python train.py --encoder_widths=[128, 160, 192, 240] --decoder_head_dim=32 --decoder_inner_norm=false --decoder_tie_embeddings=false --beta2=0.999 --batch_size=64
Rows from block 3 of the audio encoder of a small audio captioner, named by matrix and row number. Each number is 128 + 32 x the weight over its row's rms, rounded and kept within 0 to 255. All counts start at 0. Numbers have three digits each.
After each channel's rows are labels from the 100 clips, of 14976, where the channel reaches its highest value: "top examples" is what is common among them. Only what is clearly more common there than usual is listed. The data: drum patterns on synthesised drum kits.
# conv: width-3 conv (encoder.blocks.3.conv.weight, 192x192x3, each kernel summed), inputs 0-191

conv.91:122146094144120135130138122106133142159124134107053109141138168104152123117092123145025138152126163123145104119107121120105055160062034158113126069118161093159095107126112144152120117110120076147090134136120119141123195097125153113119094068118146128109142079108122128101158091126083035133125151121105136112128141154131116146188152115126176102135101113117118148065150097127075026156064107095115101057096131136142085137153107141149136098137174119142130116112176139136102128139109137129119060136119083150159010098101124112088112142152121129132103095058140121097095078040122143165
top examples: rimshot; clipping; text has "clipped"

conv.156:112181131138100159078134088157142102077140146135151152094086104109091089070104134114117109104095105109198130114092146123081107094153119159151103080104160178175114138160115113126118143135117102095082145147085053125136128115161135095095040060141176111112163104103117162105108121155151155128079153183105111109147028133110120089108158106144090121085077153134107120101145117164132130122144113165063150141145102052126148185156137128184177123140179137153120181128072126090159061178152132164170119083106145151126117120112138120161118141223073106121116130090090163138172160160090137158
top examples: high tom; closed hi-hat

conv.63:137120165116132121083078124117116080199153121149141096135127139135103137107102168138137119083117143099124115153117138085134130075183179107136107118138112117099172077118114133096141066115115109123121112160219080131169076113168135146143137127151137174083102140159098124107114099103216135133121095172111089116069110143129082103066105159121128131149059164145125157119094132087100151115117153091124176121132173108123077165118102092088153135125116090149127113062139145091108192139075087075173106085086162140096113127078134074047105193085112105157165147073144184182154136119132047102
top examples: rimshot; low tom

conv.21:043107140127071133148128163155029163154116084143099095151101112155148164066096112123137129125166127180161049091113160102123156097107099115121060156120090036108128144101151135080119132149178142108180114079125110131154122115099127115146121142142069134139168076138114138115156141094113104062126095108149129171140146111150122139105090109106154192108153101075212142076111148127144113132074145113156171119140150113156140127052143135106095133138116120122123092113214161122144197126143136091138112153110091115132119113159145155166156136124175104160144152209111069090152112089077074124
top examples: thin (high-pass); mains hum

conv.150:118215139117112115068126082131178114073139109128104106109125109158068131098155114101148155153172169231172107136138122153156143153093115109099099160066149145105042117073117092166109134133093126118173093148088074153113147116096098113108112152139089084168163110137153136095137121183107124132173128097135085145101175118122094139144118126103087089128132119113132140110194109134110131127130216170204109131123051105102148139137116118153098121115133119101153126155115185141090094151176113131151083158193168095087147063125144154153118151203164146183069118139184108084139128149131090132
top examples: high tom; muffled (low-pass)

conv.46:133148070095081125108114155105138150119194151148041136137095116148109115139135151100109114171152103164160101150128166107110144100127156111134237119090152117165154079088111090132132142122138117103178154106136147074104217154132130123086139142088067168159144097103118127090116170121088073144116051121098166123113147116124117152111119177120094093161171120100153187106154121080140143151093098185177121051115192078105077147098139100176089099108070109118071053083151136140135162107137150131084121069112144156166117158125145119107111110057122122117138114138110142125131095139170139070
top examples: rimshot; march

conv.157:137219135129166117107141128121229121086174141117111170137119126119072130134124147118106131113116146145240170140157130136128140141095108176088167112086148114137074097027133121143086128147077110164134176103114138134121164101113158111080127106116126173121122103123128094119116095179138131201125125151142149115150103138118106155163102107120096132158142153109138130052233133186154101136117123153169156140097088110113129162138104082135151072104119136114182113138074143123145140103143153103164090151135133088142104152105139059109075170199104204160130124143159174131145114140135059083
top examples: high tom; cowbell

conv.149:132110088163103125157122167172085111100120172098138107099080160115128087120152120162181127127130143059081094083189163069108121094118207146103149141152137099110124117113159172088118123118160136115138188083145140145131062095200095180099194191136113175116129127191131113093188136123135109134115110099115105125098113126181107093065104105072168114133106086132120123156152143125099200173104139104147210113066117137132095091087154104158115202132166166167120103125099084169165139113089131128171115087139120121156197119122124124130116169136182108120084091095117090162104147113168128105
top examples: rimshot; march; clipping

conv.102:137187101135111160076123074096166122131139109137097132124090130083108122146136086103050117088144095102163096106069122161106156123122153121158137125112107168145141055156101072178089094077125065085128144094117134088128170106132129075030086081121102135134089117105108114114179106172138082171109114177133118120142101122090082112125108143099129117109054144101148127083117112169143150168099076152092173029109125104091173129145132089149166115116158087101125118124144134112156092175114126151122078104100132174155064135139152106087177113199068115131134148072132139100118084094080114131
top examples: high tom; clipping

conv.105:139133132130129099034053111092139108076158195137136122083114133094105133123129130077057139111103140116136127126122114149175128113116109111136203063143109141087132156140110091135075101113103059110114122174126076064092146089144123134060119111123136089144086116095107123039105060107109105105111089104159117162105112089104107104095114142071172076116141085090141119178154141167132088122065103096119106122067146122091152119168123074167117117108165111082162111107131127091129131147151160136088067137170150129096065135071117120115111080151141146120102121108120114158138032140126089085
top examples: high tom; mains hum

conv.179:140123150145150102154100164153107080137173136130151127148114207131118146088117130117131097076178149169133121062123143134118197081140166144139111137105148158095123112165147126070150110173172090100155110172129127123152122124152190104108176189070118158202074153152142093149127098124101111093145138141193113152105152072110175095101145148086121065089133080142156125130137129126159141125117138152143127075105161096104167070213149119141145191108160155129197144056210135156168118084179090102117184126220158144140127146122141132082142158154127170142165158128099124108102135151137092135
top examples: rimshot; clipping; text has "clipped"; mains hum

conv.181:106087126124178124108127152146117160154187110156118166151164111131171104199096147087110138108116108126121080114101144086113148168155140129098167128120115131043138083086149029103155141135098054081143158134200133085084144157118124087168184136120109141108117143098115114155098139116168120125175133176129201153157196101088105116067102175176124108172173119133073154148049088151124087143138141127139164095149104101129089144143193092112143106078067122116122125098117126148141172199115102112110148142104092101145103175090118096060112164053121081121144129140134122150137087127144121138
top examples: rimshot; clipping; text has "clipped"

conv.65:211149128160176132149183146134177105140118187132126178133159179125176133129107126186097131099136189131161155166134148166117148141115144198129131137156139150113115086098151199136115151136111143173112184135135189117165146115204193158110166145058112207119115158158106098163154121131137120155116151144185137111140155130214146184123172149119107125171161131160124135111210119162123130176124139121181178124136152152130136088165151148153125103147143173151198099134188096210140140098153112095132184148157154099187102116131115128076136119183132172143153155119150138128112151124155107167
top examples: high tom; clipping; text has "clipped"